config = dict(
    method='simsiam',
    epochs=1.1,
    final_lr_fraction=0,
)
Rows from block 2, named by matrix and row number. Each number is 200 + 20 x the weight over its row's rms, rounded and kept within 0 to 999. All counts start at 0.
# fc1: squeeze-excite reduce (model.blocks.2.se.fc1.weight, 24x192), inputs 0-191
fc1.0,192,222,191,204,226,185,164,192,195,181,206,229,174,196,210,190,206,194,203,215,173,159,198,202,203,204,204,198,195,202,182,160,200,196,222,182,209,195,193,161,216,194,200,216,175,192,203,227,201,205,226,172,210,166,202,213,202,202,232,209,206,212,194,210,178,205,186,199,198,200,201,208,204,195,139,211,198,194,258,180,199,200,198,173,214,167,196,210,191,135,198,201,255,189,201,195,172,190,200,196,215,211,204,219,208,191,192,185,219,180,196,199,220,249,212,208,141,201,199,195,200,246,189,195,178,200,203,202,214,216,193,202,238,219,208,172,198,196,120,218,179,189,197,190,194,201,190,196,238,207,205,202,200,240,219,241,206,148,220,221,227,192,217,200,193,197,189,192,187,184,205,196,225,200,194,205,195,200,200,209,200,151,188,246,201,202,165,201,198,196,190,212
fc1.1,173,196,210,261,171,210,186,196,226,155,212,194,174,202,168,236,192,198,207,128,224,175,199,203,206,180,200,178,173,176,169,189,201,197,202,194,178,199,205,154,212,207,201,194,184,192,199,203,199,185,172,130,200,167,199,198,200,201,215,189,166,199,192,162,169,186,182,187,198,198,195,193,164,165,177,182,195,207,223,199,201,204,193,184,190,202,203,196,204,207,200,198,160,201,197,194,187,164,220,202,207,200,200,181,218,202,205,182,183,169,203,198,190,200,200,201,209,200,197,196,201,188,206,195,173,197,194,202,211,171,138,199,165,192,199,185,200,200,130,182,159,212,203,201,190,166,199,194,216,196,196,201,199,244,151,198,189,188,197,191,179,184,218,193,200,203,149,197,189,213,196,199,202,201,199,203,204,193,200,190,200,156,195,204,203,201,147,194,200,192,211,197
fc1.2,176,245,212,204,176,184,153,182,175,188,207,184,190,205,175,210,199,194,193,196,189,165,200,197,207,206,202,185,196,218,193,179,198,191,200,178,185,198,204,155,244,195,192,194,207,198,199,181,196,191,220,165,205,197,191,208,202,200,233,192,186,204,196,197,190,194,197,199,200,204,197,202,153,163,180,204,201,219,236,199,191,194,197,198,193,162,201,204,196,151,206,223,270,187,201,185,179,187,193,199,191,217,201,189,234,202,191,175,208,168,202,189,214,191,208,207,197,198,189,189,201,243,184,200,151,194,205,205,233,179,168,200,184,207,205,190,200,188,107,180,153,207,202,202,218,201,164,206,204,199,199,197,199,233,140,182,198,166,224,209,208,187,204,229,194,202,168,191,170,204,180,217,226,203,196,203,199,204,201,218,199,172,199,223,193,185,149,205,202,186,200,195
fc1.3,190,165,191,169,190,209,175,189,157,227,204,209,227,201,218,182,204,205,179,248,168,208,205,201,204,180,199,173,205,247,166,166,196,196,234,130,215,202,195,186,222,190,230,197,231,201,206,196,191,187,215,251,220,214,191,213,200,202,222,202,182,183,199,214,212,204,176,191,203,205,203,217,189,182,175,216,212,203,194,185,195,175,227,193,191,166,197,207,200,160,201,230,243,192,210,171,215,223,156,195,160,221,202,230,161,203,202,180,236,161,204,196,239,181,190,201,202,198,205,196,198,224,193,204,173,199,221,197,209,178,174,202,201,207,203,203,221,195,150,218,190,179,199,194,227,217,163,210,164,199,209,194,198,179,219,196,195,212,219,198,202,201,178,240,198,201,205,190,187,210,185,213,176,201,201,197,190,208,198,201,198,234,194,231,210,168,158,201,206,174,204,222
fc1.6,149,213,186,199,218,185,210,188,186,206,194,191,165,201,227,189,196,206,206,226,168,209,195,177,192,201,202,191,205,211,198,171,199,195,168,210,222,194,191,192,233,196,168,213,271,192,204,213,199,187,233,203,197,205,200,204,198,196,204,198,216,204,202,204,215,203,204,220,196,191,196,202,251,205,218,211,193,191,165,209,195,218,209,212,202,209,182,196,192,216,208,227,252,229,196,216,213,196,214,195,202,190,198,195,209,197,210,219,171,237,198,181,218,175,181,198,205,205,194,227,205,201,189,203,202,198,189,196,183,247,255,199,188,200,195,229,159,200,255,185,227,203,204,213,177,194,194,211,218,188,201,207,202,202,181,253,210,176,200,213,232,216,166,168,199,206,229,194,174,156,216,205,284,201,202,194,188,192,202,206,204,214,205,227,175,199,263,209,177,212,207,206
fc1.8,155,165,203,167,228,181,204,187,182,226,184,199,190,204,230,164,197,186,197,197,189,181,195,211,204,227,206,192,202,200,184,197,206,191,181,223,194,195,198,233,215,197,153,212,286,180,201,199,203,212,204,244,190,158,192,193,202,200,205,181,224,204,195,196,202,205,100,197,194,201,197,198,215,218,217,212,200,200,132,199,197,210,203,204,203,213,186,198,196,198,206,182,165,210,199,190,183,180,206,202,160,204,203,188,201,198,207,223,192,214,202,198,214,197,171,205,202,198,193,217,201,203,179,178,213,195,184,203,192,226,243,200,156,213,210,246,196,194,239,197,213,202,206,205,195,170,189,215,157,200,196,214,200,159,225,211,214,227,187,216,218,194,208,177,188,201,227,194,186,196,191,225,257,202,202,203,199,203,200,217,196,208,196,201,194,216,221,201,186,190,195,184
fc1.11,141,200,221,240,165,201,173,185,216,180,192,197,133,205,153,219,199,187,195,170,211,174,200,208,206,231,199,208,202,171,178,182,205,191,199,199,183,198,201,180,214,196,165,191,140,196,196,189,203,206,201,200,195,178,194,176,201,199,217,182,202,202,191,160,188,192,138,197,198,200,198,184,152,187,206,211,195,213,180,191,197,193,181,182,187,190,186,203,202,168,206,173,187,213,200,187,180,210,202,201,174,211,200,163,200,203,188,189,176,139,202,204,180,216,198,205,221,201,193,171,201,202,197,183,186,196,196,208,206,152,165,197,138,194,206,196,200,190,165,176,142,213,205,196,176,199,185,205,199,202,200,204,201,190,211,151,206,186,203,214,184,200,242,214,196,200,203,199,167,211,171,220,224,203,187,207,206,198,198,216,202,178,198,194,209,203,161,198,195,193,194,165
fc1.12,183,229,201,198,205,193,182,183,147,166,201,183,201,205,190,175,209,194,197,223,190,196,198,212,205,239,201,209,200,207,208,176,201,191,208,164,198,198,205,195,196,198,189,187,183,203,202,209,198,207,203,182,206,231,192,187,201,199,213,182,225,198,202,198,181,198,227,198,201,202,202,200,183,197,188,213,202,211,254,185,193,196,196,181,198,165,215,199,199,171,202,215,215,203,198,191,192,216,164,202,213,218,199,180,204,206,182,177,243,80,197,212,203,227,176,202,212,196,196,194,200,217,156,189,186,196,210,200,214,181,189,198,199,203,196,169,215,194,130,196,137,207,202,199,189,190,187,203,198,208,202,203,201,186,221,121,212,156,213,206,173,197,226,222,191,205,155,194,191,184,199,212,162,201,189,206,202,195,202,216,200,190,193,210,217,194,156,207,193,204,205,208
fc1.15,151,205,213,178,229,187,200,185,162,193,192,177,167,200,210,195,209,205,203,211,183,180,196,194,199,214,199,188,179,177,170,151,200,194,196,229,197,196,200,214,245,199,171,211,161,188,205,210,202,200,195,179,210,143,199,212,201,198,170,200,192,231,199,172,173,201,203,203,202,196,198,200,189,168,172,202,198,190,238,207,204,221,211,199,211,204,239,198,205,194,202,188,242,155,199,201,140,208,192,197,162,195,200,193,199,197,180,194,237,123,196,219,213,254,179,198,175,201,200,187,203,219,179,206,199,194,200,202,216,229,199,201,182,208,197,146,205,197,181,180,151,194,209,190,183,186,206,201,195,200,195,207,203,178,189,198,207,178,205,203,194,217,214,191,189,207,168,199,182,167,229,202,243,202,199,207,210,199,202,233,200,138,194,210,191,214,195,205,173,201,198,206
fc1.17,255,173,187,178,151,191,203,192,257,219,194,216,277,179,224,204,176,208,178,188,200,231,198,190,195,149,189,188,186,198,179,203,202,214,196,182,209,211,181,205,150,199,235,196,178,205,209,192,197,194,166,166,200,182,207,215,198,199,219,224,186,189,184,200,226,196,216,185,209,194,195,215,200,173,193,199,203,206,135,195,195,198,192,212,202,225,151,195,207,196,193,182,194,181,201,215,235,183,199,199,163,212,196,200,170,187,215,211,149,182,179,212,194,160,189,203,187,197,210,195,195,206,204,193,213,207,186,200,199,198,165,209,197,196,188,176,192,224,151,223,183,202,195,195,242,185,193,186,266,195,207,179,197,205,189,197,183,239,208,182,200,199,189,190,197,185,216,195,205,195,178,175,240,193,216,196,193,207,193,199,200,209,192,170,192,213,187,185,190,205,187,210
fc1.18,186,207,225,264,163,203,187,181,214,177,194,189,191,201,135,227,189,201,190,211,203,185,203,201,204,193,201,192,199,190,193,175,206,191,186,179,203,196,207,170,217,199,205,193,124,197,197,183,200,194,226,184,204,185,194,184,200,195,208,181,183,203,201,150,180,181,185,194,199,199,194,191,154,168,184,201,200,203,210,218,199,186,188,202,197,180,170,196,212,181,202,212,211,253,189,199,188,204,225,197,192,199,198,168,215,200,203,188,222,145,197,206,178,209,203,196,233,202,197,177,202,204,201,202,187,197,203,209,202,146,149,197,221,184,213,169,201,190,143,169,131,210,210,203,180,200,189,202,189,197,197,196,199,207,157,186,192,196,191,201,150,207,205,197,193,204,193,204,183,230,151,223,187,199,186,204,200,202,197,213,202,241,201,190,191,196,154,199,204,208,188,197
fc1.19,223,213,195,162,203,186,228,207,223,223,207,182,198,201,203,224,200,199,198,172,216,177,202,188,202,121,197,195,197,193,181,236,199,197,193,234,197,198,211,195,177,208,222,200,137,193,198,180,200,199,230,190,222,206,196,221,201,200,160,199,150,185,201,208,198,200,209,201,198,199,200,206,208,194,200,188,203,195,194,219,198,214,200,206,198,247,241,192,202,250,201,256,275,161,197,217,198,187,206,204,208,172,200,197,229,190,206,182,221,272,198,215,196,152,218,196,172,201,198,190,201,227,212,187,201,198,200,202,200,185,170,199,222,203,204,201,197,196,194,200,191,191,200,197,195,227,201,197,190,197,195,194,201,191,170,261,186,197,181,181,256,202,189,176,197,202,179,195,181,205,229,213,197,200,196,204,203,195,201,188,198,197,212,245,185,208,216,194,198,192,205,219
fc1.21,197,205,205,211,186,212,178,194,180,182,217,188,172,202,153,188,200,210,193,220,198,187,204,216,201,184,200,206,239,167,213,179,201,196,180,171,188,201,211,142,223,199,233,183,166,206,194,166,202,202,259,227,220,198,195,192,201,199,213,199,207,181,203,192,168,192,193,206,201,203,200,211,134,190,179,203,204,217,252,174,197,196,204,183,190,166,204,205,202,177,199,221,262,217,200,189,203,227,177,199,181,221,202,195,205,205,194,185,210,126,205,206,189,230,210,201,223,201,200,170,202,236,215,227,175,196,235,201,208,150,158,200,243,189,204,191,218,196,159,191,160,190,200,196,179,226,188,197,172,209,204,197,200,204,191,153,194,169,213,195,191,209,201,229,202,204,179,201,184,212,208,216,181,201,193,205,188,204,201,191,200,195,205,202,191,202,162,197,213,187,202,220
fc1.23,164,191,196,160,245,187,227,186,174,247,194,179,202,202,276,161,209,191,196,204,185,176,197,214,203,211,203,195,197,206,185,196,202,189,191,216,199,196,199,256,181,191,188,199,301,192,197,157,200,213,253,270,206,194,191,216,203,197,191,195,187,207,202,216,219,202,192,204,197,200,196,201,218,214,186,194,201,194,189,213,194,222,202,193,204,217,204,205,205,231,206,220,282,197,198,196,178,186,197,201,157,192,201,191,217,200,193,202,225,246,199,213,216,202,183,201,197,199,191,193,201,228,178,191,206,195,186,201,201,212,256,198,223,198,190,221,199,191,202,207,233,184,203,194,204,234,202,202,165,205,199,208,200,171,238,197,194,225,203,205,227,210,205,193,189,199,198,191,196,186,202,216,201,202,193,204,197,207,197,211,198,199,194,216,198,203,222,197,198,207,205,202